{"vocab_size": 55, "decoder_tie_embeddings": false, "warmup_steps": 180}
Rows from block 4 of the image encoder of a small image captioner, named by matrix and row number. Rows with one number belong to one neuron. Each number is 200 + 40 x the weight over its row's rms, rounded and kept within 0 to 999. All counts start at 0. After the name is the row's rms in percent of the matrix's.
Before each neuron's rows are labels from the 100 images, of 14848, where the neuron reaches its highest value: "peak at" is the part of the image that holds the peak. Only what is clearly more common there than usual is listed. The data: made-up road signs on poles. In brackets: how many of the 100, against the usual share in percent.
# fc1: MLP up (encoder.blocks.4.mlp.fc1.weight, 384x128), inputs 0-127
# fc2: MLP down (encoder.blocks.4.mlp.fc2.weight, 128x384, transposed), outputs 0-127

peak at: middle left (58 vs 11.7)
fc1.41,100,127,209,275,135,173,187,188,135,258,285,161,223,221,184,201,195,221,177,164,263,187,226,135,167,128,174,194,188,155,177,236,234,188,230,222,159,185,259,250,176,223,271,227,211,189,178,242,210,205,127,210,217,184,144,248,176,261,205,189,154,227,210,243,263,190,171,128,191,148,264,266,207,88,163,140,251,219,145,212,222,180,155,213,256,163,189,198,238,241,198,228,117,173,187,177,166,206,247,183,173,192,213,272,259,247,207,210,191,135,116,205,180,217,220,202,178,234,217,239,143,251,227,219,156,195,183,161,219
fc2.41,099,196,174,160,209,218,186,126,222,103,145,169,215,122,167,189,164,193,212,219,180,172,159,212,253,157,217,219,218,235,226,209,159,278,169,230,210,251,195,222,230,192,114,227,221,213,185,232,201,219,228,159,199,194,207,175,203,136,203,248,198,206,220,149,154,182,236,205,198,188,154,181,226,297,223,252,240,164,182,234,211,199,227,163,221,179,234,195,208,200,186,203,282,193,234,212,240,109,148,201,215,158,211,141,144,165,136,242,212,280,293,169,137,114,292,203,190,190,187,220,210,206,169,144,297,222,248,208,287

peak at: bottom left (63 vs 9.8)
fc1.305,081,216,203,254,219,160,236,183,195,269,210,183,212,162,161,183,281,250,220,179,130,242,201,201,249,176,222,218,114,116,210,184,212,260,234,174,206,200,265,185,211,148,162,158,247,244,240,149,263,170,234,164,158,191,163,238,223,158,209,217,166,209,173,224,145,243,284,183,193,224,194,203,181,229,249,270,231,196,157,242,188,235,291,193,181,172,187,161,216,278,170,182,182,194,138,190,184,206,171,198,262,222,247,223,130,169,177,201,257,189,142,187,247,175,174,203,324,231,198,116,230,234,193,139,230,272,206,245,202
fc2.305,069,225,186,183,196,227,206,139,190,211,298,201,223,248,211,248,110,229,158,177,186,180,259,206,192,244,189,298,239,147,220,167,187,190,174,272,213,238,120,213,194,202,217,225,170,129,219,207,103,196,188,221,256,184,184,209,191,190,171,208,262,183,211,119,328,186,120,182,194,236,201,260,229,257,137,170,174,171,236,113,231,185,248,237,230,240,204,203,144,201,250,177,207,223,175,246,239,213,204,201,172,154,167,198,218,225,192,200,162,219,286,183,200,213,229,113,116,208,188,232,187,222,207,240,229,181,165,174,165

peak at: bottom left (28 vs 9.8)
fc1.40,080,204,197,213,188,124,143,175,147,165,235,175,105,166,185,209,164,245,167,160,199,202,150,171,227,187,271,197,258,287,188,172,203,172,186,272,212,217,169,254,250,243,243,153,190,308,152,177,239,151,242,201,180,122,248,225,198,152,192,243,177,241,197,225,251,230,162,263,200,115,244,238,241,211,178,206,194,191,189,196,170,146,219,224,206,148,194,220,181,175,201,225,194,264,247,203,241,238,192,222,241,161,200,309,261,193,214,212,166,219,263,233,193,155,173,224,212,207,154,237,190,206,173,142,140,177,246,303,204
fc2.40,084,159,277,217,244,207,191,201,189,190,268,193,227,253,219,280,236,128,215,177,195,160,199,281,148,159,197,198,157,154,261,208,230,202,221,145,168,183,194,143,171,190,92,168,243,140,209,238,202,218,208,213,226,267,239,191,194,161,252,160,216,216,227,155,166,189,238,109,208,265,198,158,202,142,251,185,219,219,206,184,173,203,218,222,159,142,187,181,238,229,191,219,255,120,208,273,193,229,219,186,142,256,184,173,177,130,201,188,249,172,207,228,212,277,229,189,166,155,193,170,249,242,217,242,295,255,169,123,151

peak at: top right (37 vs 9.8)
fc1.175,072,226,180,180,147,180,134,269,210,187,140,205,217,253,198,162,115,245,225,213,183,227,232,119,224,164,306,314,251,167,218,177,199,126,249,180,173,251,176,238,163,250,228,206,178,217,152,159,151,180,172,178,231,297,226,216,239,174,216,202,102,205,195,218,203,155,148,168,185,216,221,191,202,218,121,174,215,148,267,181,265,234,225,178,137,127,238,194,199,259,220,276,207,233,160,234,197,180,184,192,174,216,161,190,207,181,208,215,206,203,215,192,178,170,151,223,221,197,250,245,188,237,193,221,176,192,151,264,281
fc2.175,076,233,164,182,274,236,211,161,211,290,221,185,152,138,223,233,297,213,216,177,197,221,171,213,260,179,68,149,186,194,130,174,235,197,182,267,217,252,194,219,175,187,135,248,155,184,227,236,140,263,304,185,227,141,225,228,184,223,207,160,208,252,210,217,206,214,224,203,236,172,196,142,209,170,223,178,195,212,206,192,174,215,198,166,237,221,167,195,161,169,177,86,176,116,246,155,134,257,286,195,239,211,198,183,181,231,201,164,194,144,177,229,211,182,218,169,222,285,164,190,209,161,201,217,217,235,257,164,183

peak at: bottom left (41 vs 9.8)
fc1.86,076,165,160,271,220,208,186,155,192,204,177,217,287,189,231,196,264,256,203,181,186,164,189,217,181,174,247,175,49,208,179,156,212,177,172,215,198,186,272,239,119,154,184,260,162,196,177,159,208,247,198,222,246,238,152,221,216,230,191,204,176,172,183,168,122,201,251,176,236,180,173,279,177,154,120,162,186,205,157,161,254,178,196,214,181,212,186,190,166,223,205,134,204,182,223,119,214,207,199,136,224,228,160,158,289,251,257,234,154,159,143,169,202,210,172,260,195,198,242,130,177,244,267,263,205,255,214,165,191
fc2.86,070,132,236,256,145,196,254,199,256,203,170,182,177,171,183,225,258,150,249,186,185,208,298,146,185,267,174,187,257,203,166,212,178,204,228,176,168,176,117,199,189,144,156,192,212,207,224,206,150,195,123,130,168,200,244,189,172,166,201,159,200,201,151,164,249,205,191,218,249,260,267,211,196,229,194,194,144,201,254,236,178,189,270,188,198,204,285,212,257,146,248,255,197,241,187,222,217,201,252,205,269,264,166,274,191,149,140,173,183,222,269,215,184,150,218,120,148,216,235,220,161,175,198,178,123,148,197,254,256

peak at: bottom left (41 vs 9.8)
fc1.332,107,223,202,191,204,116,223,222,182,214,183,138,268,193,177,230,183,187,244,145,185,232,101,237,209,205,220,215,238,204,177,210,200,282,139,136,157,241,205,187,214,216,218,176,183,250,158,185,145,229,241,116,243,157,208,202,146,155,185,179,189,256,160,188,215,212,261,158,175,167,148,172,220,249,180,200,261,115,159,276,146,244,188,200,141,128,188,168,224,202,210,208,284,219,231,138,182,171,203,175,255,201,231,224,218,169,208,246,184,198,140,227,189,209,310,197,275,250,252,170,118,188,205,244,151,206,157,221,169
fc2.332,091,194,166,217,232,229,231,221,188,207,146,206,102,239,223,168,199,159,237,138,183,148,212,165,256,146,157,301,183,251,245,197,132,201,193,203,244,185,247,184,225,179,232,224,232,120,233,155,185,208,265,188,260,197,176,121,235,203,222,157,219,192,144,209,266,194,171,211,174,213,260,183,215,125,180,187,143,249,189,158,274,172,277,186,243,148,150,163,210,223,158,234,196,170,174,158,227,162,191,269,223,184,202,270,208,208,269,236,139,137,197,259,190,248,172,119,211,175,266,164,219,251,226,178,224,185,157,193,218

peak at: bottom left (32 vs 9.8)
fc1.331,090,154,188,214,198,135,132,205,256,197,137,184,197,147,179,172,219,165,215,206,177,199,212,221,121,219,231,216,180,197,226,165,215,190,185,186,183,214,219,166,193,235,276,254,135,175,200,211,186,259,111,176,176,175,97,234,195,176,210,193,243,223,190,183,195,221,176,186,154,200,160,153,186,186,208,186,226,187,350,218,185,133,241,272,192,180,189,182,191,211,166,135,196,231,259,245,153,181,251,200,187,73,146,186,188,187,229,129,191,204,199,274,195,242,288,227,195,227,244,176,196,145,227,241,179,170,209,109,239
fc2.331,090,206,256,169,165,223,250,204,165,200,239,140,194,275,197,156,153,235,150,177,200,213,174,190,259,186,111,256,182,170,226,184,178,210,235,173,255,241,174,259,222,224,138,189,210,257,185,260,218,209,174,223,195,194,151,154,261,243,187,198,204,192,173,212,217,182,226,182,264,147,212,175,224,222,273,226,152,144,125,193,180,252,153,176,175,224,227,175,158,240,141,221,214,214,203,137,253,210,128,170,203,296,223,160,114,248,183,237,234,169,169,163,200,136,194,146,224,161,166,159,214,288,230,107,229,237,152,263,190

peak at: top right (37 vs 9.8)
fc1.206,094,202,208,208,229,204,178,319,274,267,183,234,199,218,147,227,215,266,150,210,283,262,199,155,219,160,257,201,142,269,181,204,222,219,187,209,182,260,224,206,197,310,149,253,189,161,262,186,156,192,150,201,220,204,201,212,199,188,195,211,225,216,229,269,169,233,213,190,281,194,137,211,234,223,157,203,214,193,203,265,222,167,175,147,169,197,243,227,155,200,210,237,165,226,128,114,195,191,142,257,194,142,190,190,251,114,173,243,204,192,193,223,214,231,225,271,192,188,230,143,188,243,168,191,174,174,146,191,100
fc2.206,085,229,127,201,213,144,235,140,211,151,178,146,151,210,187,227,204,148,165,233,195,146,147,201,229,212,184,156,233,146,215,228,195,226,189,267,258,160,238,199,212,167,303,193,181,239,178,221,201,232,224,205,145,210,174,198,130,205,179,206,170,188,187,231,300,197,249,171,123,246,189,120,224,158,175,196,188,160,155,116,287,250,192,249,196,161,145,177,189,226,246,224,219,169,220,215,184,132,207,235,282,262,208,212,214,292,188,271,195,209,194,141,160,155,212,145,248,185,224,190,218,218,231,263,246,228,218,190,273

peak at: middle left (36 vs 11.7); bottom left (28 vs 9.8)
fc1.164,098,265,242,200,242,173,208,263,160,212,161,162,178,242,165,191,149,268,219,205,162,209,228,144,213,134,156,218,151,99,183,194,184,281,192,211,189,160,260,189,253,224,235,204,224,174,205,160,236,208,172,206,208,169,176,212,106,241,151,204,220,266,180,241,201,233,233,150,246,205,226,226,129,162,193,157,200,140,197,183,178,272,215,151,294,212,231,149,214,254,168,183,221,143,185,228,247,160,196,186,186,241,181,286,160,202,202,278,152,246,134,235,213,169,182,202,104,196,209,239,180,251,212,146,162,159,248,181,242
fc2.164,094,212,203,188,217,201,204,157,198,147,250,173,256,169,185,169,231,240,163,148,220,191,199,227,182,205,270,174,261,255,167,166,271,237,151,218,267,163,134,117,226,189,207,221,172,169,198,302,186,198,191,188,164,239,215,216,222,242,152,193,234,147,297,121,222,195,215,233,158,180,185,249,221,225,182,190,209,228,189,208,188,151,254,288,201,189,185,221,215,173,255,218,161,249,236,158,261,118,153,192,235,140,202,172,183,209,151,112,131,238,276,107,166,187,232,152,213,153,238,205,238,154,212,211,234,166,236,175,183

peak at: centre (91 vs 14.1)
fc1.184,109,222,173,239,265,192,225,187,248,128,228,202,125,271,183,212,204,137,219,250,235,183,165,210,151,292,257,225,197,170,209,242,201,153,213,182,228,248,232,151,225,177,195,217,214,190,144,189,237,206,208,241,160,149,242,168,219,200,149,221,226,110,223,262,181,190,255,215,228,154,195,161,126,193,182,205,130,124,271,171,197,216,236,200,152,162,223,205,219,200,189,105,110,203,163,227,242,170,137,176,186,175,224,163,207,272,232,131,229,205,120,208,178,206,149,176,274,225,233,209,175,186,187,187,226,169,293,197,148
fc2.184,096,182,204,248,138,155,227,183,166,170,205,210,141,243,129,247,161,133,222,257,253,221,175,206,213,182,124,178,211,260,220,214,246,266,161,192,236,153,204,174,147,272,218,215,196,161,282,194,164,135,181,217,155,188,213,234,129,247,201,265,211,274,212,110,197,218,170,240,159,226,229,121,257,171,173,244,231,257,188,227,238,274,206,214,240,194,198,246,189,145,192,198,215,262,213,165,136,197,230,139,169,231,221,159,185,166,175,241,202,289,187,185,211,158,268,214,179,150,255,172,234,173,187,154,179,210,187,229,134

peak at: middle right (33 vs 11.7); middle left (30 vs 11.7)
fc1.155,091,220,214,115,187,142,169,231,205,200,228,246,216,280,190,261,209,184,104,313,230,244,200,158,290,145,200,232,170,170,141,155,155,129,212,184,230,182,240,250,197,223,225,127,220,258,186,116,227,247,166,168,229,187,189,258,217,221,170,251,215,221,168,211,235,123,130,202,202,164,141,198,172,189,240,231,199,180,250,202,217,228,218,205,169,216,132,202,180,232,214,196,220,246,184,169,227,126,214,178,190,192,200,170,251,174,165,149,174,172,254,221,242,158,211,234,237,156,277,207,213,145,231,146,227,263,169,222,250
fc2.155,092,160,166,245,244,257,262,180,205,249,190,171,155,24,216,228,213,220,238,152,188,112,214,239,148,251,186,158,261,148,197,180,176,237,204,187,181,205,208,178,206,116,158,292,208,198,213,209,237,204,204,210,204,201,157,166,170,139,224,165,214,187,209,163,235,225,248,200,182,207,200,241,237,248,189,181,268,158,201,180,183,197,121,197,256,253,173,217,235,196,183,148,170,165,214,79,181,263,262,226,264,221,194,190,165,213,241,262,247,195,202,192,141,209,177,182,197,179,137,198,241,170,208,249,200,246,228,183,192

peak at: top right (33 vs 9.8)
fc1.298,088,198,156,215,231,151,208,139,195,195,222,169,165,189,188,198,230,186,149,146,194,213,179,244,228,220,216,196,245,236,191,116,192,223,106,182,137,307,183,239,254,174,236,182,236,164,178,300,188,155,122,123,191,275,219,179,181,200,185,254,326,163,215,208,194,211,216,220,190,184,229,240,188,238,255,180,198,197,190,185,180,174,168,200,187,176,221,195,194,218,216,162,193,284,230,188,228,186,134,218,242,242,221,250,230,177,184,231,144,237,80,214,213,242,201,187,277,187,155,205,226,256,257,169,140,232,256,232,178
fc2.298,090,146,228,232,206,216,162,209,201,184,207,148,168,163,251,213,160,209,180,176,282,271,222,136,237,143,260,253,159,196,185,215,242,192,233,239,191,141,237,122,183,159,182,194,138,229,181,190,205,219,239,267,222,165,276,202,202,215,160,175,136,195,227,206,234,256,171,215,195,293,235,216,201,157,261,190,132,145,173,249,190,219,282,219,213,160,245,154,276,231,189,209,231,216,167,188,171,170,221,223,219,225,166,195,125,195,200,149,257,211,313,179,198,219,178,153,162,244,231,182,164,204,250,254,197,154,155,100,181

peak at: centre (77 vs 14.1)
fc1.84,128,169,237,182,141,214,203,173,165,156,205,256,212,141,209,243,189,155,229,235,231,239,216,228,254,223,160,185,172,161,155,104,195,215,167,197,280,210,156,210,183,226,132,191,191,170,224,189,141,208,143,174,211,111,202,211,127,240,187,147,199,162,199,186,246,132,222,137,183,210,197,193,150,165,200,102,132,226,155,206,166,176,207,281,299,145,152,175,220,178,231,165,185,232,188,212,204,143,192,115,200,185,229,164,193,205,192,161,194,220,278,203,151,178,174,160,222,240,189,195,186,224,193,246,67,209,221,135,201
fc2.84,118,156,209,175,260,200,216,203,196,189,183,219,227,238,220,209,207,223,188,247,279,200,136,166,187,173,175,217,173,191,218,228,144,159,260,119,221,171,184,178,119,251,209,131,236,218,181,169,213,176,245,205,249,243,267,192,230,284,158,223,185,214,153,242,163,217,170,180,202,250,204,225,246,186,178,218,239,203,193,292,177,180,193,120,71,149,262,173,232,147,161,227,184,191,142,196,176,202,176,212,244,159,271,201,208,173,248,247,169,151,128,258,195,170,178,217,161,220,267,209,238,157,201,142,184,198,211,290,124

peak at: middle left (30 vs 11.7); top left (28 vs 9.8)
fc1.32,079,196,155,191,199,134,175,189,197,173,303,142,219,212,189,250,177,156,198,199,141,224,220,179,205,210,188,237,183,199,179,217,179,234,188,160,208,211,233,153,145,216,201,156,177,157,110,209,194,241,247,188,218,185,211,159,157,170,184,198,194,211,185,153,97,153,183,194,268,122,125,238,262,173,163,250,132,129,211,212,175,279,188,182,223,175,190,157,258,225,251,174,275,223,191,163,159,111,191,199,167,198,260,252,135,230,134,282,216,161,207,233,168,201,206,167,235,178,261,174,241,118,194,195,272,185,176,215,240
fc2.32,085,138,290,247,192,192,201,256,211,222,148,270,159,163,188,173,207,208,274,226,226,222,148,160,201,181,235,224,187,206,250,213,290,161,199,158,184,168,183,241,244,210,202,175,181,259,169,219,186,176,123,147,240,229,120,199,221,186,154,159,177,230,178,269,238,169,185,212,216,160,180,137,184,183,190,159,294,229,244,167,148,159,253,211,208,204,191,218,207,234,153,241,156,121,258,214,181,267,172,237,222,175,192,160,301,150,211,208,202,240,193,219,271,137,194,226,189,211,282,222,116,217,165,164,122,186,212,196,189

peak at: centre (53 vs 14.1)
fc1.290,101,184,154,183,183,200,223,119,221,245,215,209,244,141,151,152,208,223,120,236,172,220,171,155,175,183,204,209,141,260,266,212,168,195,244,223,217,179,205,231,196,171,215,207,218,218,216,171,176,255,187,157,217,210,214,280,166,217,165,119,130,237,174,131,198,91,298,165,223,180,169,232,213,276,197,283,256,227,194,153,236,253,239,233,166,222,162,153,144,222,182,207,206,189,226,190,219,206,179,170,212,216,184,260,229,259,151,279,208,168,250,186,160,170,210,196,241,184,181,163,166,134,146,185,272,183,222,187,100
fc2.290,086,278,171,162,204,201,202,220,192,185,200,184,186,189,228,186,291,196,210,209,232,143,164,238,222,170,200,192,212,144,192,159,86,204,173,177,157,155,207,136,153,183,184,124,131,261,229,198,206,140,223,246,190,204,252,157,204,145,310,214,195,235,177,145,130,244,124,219,211,173,243,225,258,225,153,176,181,230,251,211,186,247,165,186,250,220,223,254,204,237,237,171,174,236,150,177,255,235,177,256,191,226,187,198,228,172,222,134,145,199,174,229,195,279,189,180,225,123,144,249,266,213,211,126,198,240,199,252,236

peak at: bottom left (35 vs 9.8)
fc1.333,096,186,194,198,168,162,253,215,160,208,231,137,193,227,208,182,212,198,180,201,170,200,201,219,215,163,237,234,231,118,202,238,207,217,210,291,161,220,136,217,226,213,215,234,150,230,280,194,180,165,126,235,188,222,200,130,234,135,180,234,170,197,247,175,179,237,225,179,160,152,203,225,189,175,244,218,188,195,172,251,254,236,207,68,85,157,195,187,235,226,246,121,221,213,188,292,231,131,186,177,229,232,218,117,171,202,219,226,221,201,124,132,232,220,162,207,248,210,161,222,239,283,205,189,212,250,129,178,244
fc2.333,090,221,122,270,193,280,198,229,226,273,190,265,235,260,149,207,157,287,158,149,183,230,183,165,166,231,225,205,174,193,193,171,183,248,160,188,204,226,289,186,202,129,197,196,193,181,206,248,197,160,186,131,243,199,236,243,72,156,257,133,224,217,164,187,262,147,155,210,232,255,176,131,190,243,199,205,236,221,175,232,183,184,199,209,217,256,223,144,177,161,231,146,206,183,261,184,150,167,250,241,179,137,136,226,164,188,192,207,192,215,213,140,239,233,205,211,163,310,248,189,210,222,198,223,225,179,218,201,165

peak at: bottom left (35 vs 9.8)
fc1.79,080,219,193,164,301,163,178,225,179,221,170,185,152,224,137,225,259,220,252,187,187,149,195,170,146,166,208,220,118,71,227,137,245,217,189,186,242,167,226,177,239,197,177,261,174,277,179,152,279,218,220,224,158,188,131,213,186,289,207,234,179,190,167,214,146,170,199,188,180,187,159,246,213,188,241,245,201,193,222,325,190,189,228,235,228,130,184,146,239,206,258,173,179,165,141,206,159,251,203,191,205,184,198,201,158,188,252,178,281,207,169,189,230,182,179,262,226,227,198,237,182,261,208,127,163,214,246,210,165
fc2.79,078,154,209,218,146,220,228,165,247,221,247,195,192,201,181,215,176,191,156,200,201,247,279,226,256,281,179,184,234,250,242,170,212,245,170,233,233,202,133,188,193,140,219,211,191,125,245,255,165,151,181,161,162,171,211,248,169,148,155,153,295,163,243,172,235,159,187,167,316,188,216,166,144,261,153,139,215,174,132,102,203,240,215,200,175,264,216,196,152,215,155,242,180,164,190,229,291,223,188,192,256,265,176,185,203,196,187,199,124,232,205,194,181,178,225,162,113,229,231,193,241,225,163,224,249,218,215,191,196

peak at: top right (42 vs 9.8)
fc1.7,125,216,197,182,212,198,144,245,198,193,191,228,177,201,128,129,212,172,155,155,187,203,168,132,209,132,248,173,169,265,275,190,168,153,193,152,173,194,270,207,218,283,244,175,234,166,175,169,217,124,281,145,229,186,220,235,191,211,206,132,180,240,214,213,167,245,176,215,212,151,282,164,242,210,200,169,237,125,148,233,231,185,176,167,226,147,194,238,171,276,228,198,149,145,200,215,81,174,119,269,186,198,217,235,184,187,176,249,176,184,227,189,237,242,205,237,263,209,179,185,196,256,233,201,254,180,137,175,260
fc2.7,123,224,112,215,239,229,212,221,229,229,224,233,184,178,217,221,188,150,288,161,129,151,238,261,276,193,168,177,206,228,286,203,210,193,219,187,179,189,281,157,190,227,140,173,215,180,210,221,220,158,221,259,203,194,230,183,263,193,216,107,220,284,173,237,218,171,148,221,199,208,249,273,186,196,177,227,185,216,181,207,199,254,144,203,194,180,193,146,132,208,217,237,209,169,140,229,140,171,95,230,222,107,153,128,248,207,223,176,240,176,161,168,247,152,253,161,278,204,199,191,228,131,159,220,185,184,244,183,183

peak at: top right (65 vs 9.8)
fc1.38,097,220,216,198,304,219,208,226,140,204,134,185,177,208,132,184,206,302,161,247,223,118,191,217,204,160,182,213,157,141,193,145,218,190,124,185,211,162,163,216,235,208,207,231,154,212,216,194,243,160,165,168,179,190,114,242,127,223,188,227,186,227,200,205,183,180,128,135,221,192,251,234,184,173,223,173,244,194,205,201,157,254,262,163,216,153,168,211,189,221,155,158,216,81,186,214,253,184,200,164,178,228,142,230,188,201,219,255,162,102,101,241,111,186,207,219,155,204,197,197,179,283,168,190,176,198,171,224,196
fc2.38,095,167,157,197,177,174,174,132,167,157,249,186,271,240,201,159,237,157,194,157,239,205,307,172,168,216,217,162,240,239,193,235,201,241,251,198,236,197,163,224,204,175,195,191,247,178,216,232,194,211,172,179,199,207,206,194,176,253,185,173,226,168,264,142,273,189,328,247,204,252,188,218,172,202,138,187,188,206,152,209,273,195,169,220,205,204,244,190,240,155,243,231,166,279,217,146,185,177,154,209,230,174,194,177,152,248,166,97,158,231,297,78,191,168,197,206,206,190,263,239,221,194,196,162,213,104,226,217,207

peak at: top right (34 vs 9.8)
fc1.337,076,209,144,208,160,190,261,181,194,203,211,199,166,248,160,159,203,266,148,203,183,174,142,225,219,236,194,186,197,196,185,195,119,180,239,172,163,223,133,192,272,267,192,228,256,196,265,178,220,177,185,150,291,243,190,168,218,189,144,186,188,175,179,209,185,280,208,106,259,243,181,211,253,209,123,202,216,185,230,318,128,219,167,184,131,211,245,171,192,160,247,202,284,244,197,228,245,209,161,206,232,226,197,142,203,137,116,201,213,176,194,167,82,208,206,223,234,154,184,242,188,252,240,187,187,218,222,208,193
fc2.337,081,213,180,195,218,258,136,202,216,197,168,159,199,159,282,220,193,207,204,224,155,242,257,163,188,215,238,278,203,212,213,185,234,179,102,228,258,251,234,190,216,171,261,163,159,194,133,204,227,286,224,205,155,110,242,213,154,227,206,198,150,210,200,173,182,158,197,254,156,267,205,185,204,173,218,168,155,248,187,135,239,131,207,201,257,150,145,202,211,174,140,201,125,126,169,132,225,206,260,204,209,165,229,243,212,239,258,164,195,202,176,269,289,238,210,191,198,307,175,222,169,181,207,248,173,172,227,157,189

peak at: middle right (49 vs 11.7)
fc1.52,098,214,250,136,223,180,200,213,205,226,193,211,174,244,187,173,226,176,196,210,225,234,72,240,204,232,207,223,175,194,212,160,163,276,143,237,227,250,194,181,258,245,204,193,222,189,194,252,161,148,224,234,211,163,174,247,189,142,189,182,171,206,143,165,173,162,205,136,193,159,182,192,162,148,163,160,199,202,196,171,135,207,161,156,230,170,153,274,187,181,222,211,249,205,226,211,184,175,295,135,258,237,76,140,264,211,175,209,139,202,201,263,195,257,221,231,140,239,157,169,164,226,234,276,201,215,127,112,201
fc2.52,116,167,166,222,167,176,188,216,211,187,160,192,223,165,187,241,163,208,149,236,207,153,206,182,222,188,242,146,247,163,166,250,273,157,205,151,125,116,193,162,209,189,170,210,257,185,230,176,260,207,180,226,174,225,227,135,248,262,218,225,196,215,291,225,222,168,214,226,182,230,256,209,248,228,215,198,231,236,150,266,228,219,246,214,191,168,149,174,227,279,204,137,121,218,255,250,175,185,145,188,237,171,247,238,120,252,244,201,188,173,145,210,141,196,192,223,216,284,287,244,195,189,123,145,131,136,169,245,214

peak at: middle left (42 vs 11.7); top right (25 vs 9.8)
fc1.362,123,198,171,171,180,188,185,170,154,198,117,191,230,165,138,129,125,170,219,126,198,246,184,181,190,124,241,235,163,271,278,210,217,158,203,199,225,216,261,187,241,201,209,200,220,200,105,142,232,154,180,189,231,188,156,259,203,135,188,181,204,241,194,253,156,212,192,151,249,128,175,182,200,207,150,233,214,169,150,207,178,232,230,156,206,178,150,184,157,220,181,218,154,114,275,167,151,207,131,275,194,135,192,171,200,255,199,240,174,203,161,185,197,208,215,244,204,165,120,138,170,139,159,205,252,123,214,156,235
fc2.362,115,256,215,221,231,248,172,266,190,194,255,191,184,195,194,191,157,179,253,245,183,184,192,224,232,164,149,209,222,242,220,173,194,179,209,218,213,191,284,131,197,281,142,160,189,172,258,262,203,122,154,253,148,190,217,131,244,197,249,170,141,204,165,191,180,210,182,239,226,177,258,204,214,183,158,166,262,179,219,204,159,288,162,227,217,201,215,248,162,220,194,235,215,211,146,264,181,237,108,256,113,129,176,166,240,66,218,218,206,165,200,176,177,194,189,170,255,224,185,195,241,202,221,161,195,288,140,196,226

peak at: top right (39 vs 9.8)
fc1.75,107,212,304,212,147,158,171,167,199,229,227,228,220,243,158,225,234,164,163,171,257,154,174,169,221,250,278,278,262,160,179,185,168,174,196,164,280,201,196,205,168,177,157,260,159,123,235,180,210,154,175,172,110,216,191,173,141,241,150,106,186,300,207,214,231,172,195,180,212,135,196,155,257,230,256,191,151,205,227,167,225,191,155,246,217,178,170,245,176,189,221,175,272,231,234,268,158,232,178,170,236,268,200,186,226,194,215,137,251,175,211,203,204,159,208,169,137,228,202,172,242,222,124,199,229,209,260,174,204
fc2.75,121,167,206,218,243,264,270,205,215,196,210,178,207,164,262,277,189,209,200,150,220,195,168,149,268,150,184,173,191,225,192,279,188,159,182,220,199,243,200,176,196,254,227,188,193,237,178,196,247,182,208,187,279,189,211,184,128,183,264,236,126,133,195,165,93,218,255,261,234,267,243,184,207,214,207,150,172,171,228,169,172,137,240,179,227,170,193,182,227,238,168,132,88,244,146,127,221,209,262,241,129,114,180,155,214,192,166,203,178,202,191,204,153,286,188,259,206,191,149,220,203,219,256,231,195,212,186,218,216

peak at: middle right (37 vs 11.7); middle left (29 vs 11.7)
fc1.81,119,170,223,246,205,175,222,118,143,176,215,249,208,241,197,197,279,235,222,159,232,158,184,252,207,222,173,234,161,198,262,264,160,191,229,228,161,243,173,183,173,189,247,178,166,147,209,167,242,184,246,183,189,176,143,197,209,131,228,197,182,227,199,207,174,130,258,256,150,320,205,221,146,153,129,199,152,135,267,136,183,295,227,160,264,168,196,227,175,185,217,164,189,191,234,224,178,229,231,158,243,182,159,177,260,189,206,260,182,167,131,168,203,154,239,174,178,217,203,287,156,226,166,185,227,288,199,197,158
fc2.81,115,248,163,232,212,210,196,224,202,169,172,193,148,155,185,184,198,200,166,234,108,215,207,176,196,192,269,252,223,160,205,159,252,153,173,173,140,193,227,252,189,207,265,280,256,164,184,234,185,187,225,195,175,136,218,266,191,224,189,212,170,232,259,175,167,184,200,85,246,136,225,277,265,232,214,218,253,229,151,193,234,211,203,135,154,183,169,152,222,247,204,147,178,209,259,180,234,183,141,192,103,232,188,169,213,207,134,119,175,276,217,251,235,207,148,224,255,263,192,157,162,223,200,181,203,234,239,258,248

peak at: middle right (40 vs 11.7); middle left (34 vs 11.7)
fc1.14,076,241,220,195,193,168,209,199,194,261,155,214,147,252,160,239,157,154,169,240,281,164,205,173,220,183,116,241,156,181,160,230,216,200,160,161,228,131,192,186,286,253,249,187,185,258,168,180,170,196,264,192,149,227,168,241,305,206,171,162,203,191,183,209,205,253,211,200,234,198,140,168,165,163,171,309,183,169,226,156,167,257,197,205,219,164,220,207,204,226,273,187,173,239,170,223,239,203,158,212,217,229,222,266,183,230,200,218,155,174,232,105,177,165,205,195,213,212,195,190,92,210,158,144,229,178,136,308,239
fc2.14,074,169,231,220,197,203,176,222,251,209,178,181,187,136,190,210,191,244,262,216,176,168,259,213,127,205,227,184,128,139,160,171,168,174,160,197,163,154,149,228,184,236,157,279,178,189,152,204,245,211,218,233,213,167,184,161,129,192,256,217,165,158,223,244,192,309,191,187,136,154,214,196,265,305,221,218,234,236,186,207,156,186,185,255,187,186,153,207,192,256,256,170,235,132,196,182,187,174,180,198,173,225,175,160,201,139,196,140,185,201,122,247,190,241,267,213,228,164,272,222,262,216,158,207,235,190,286,152,302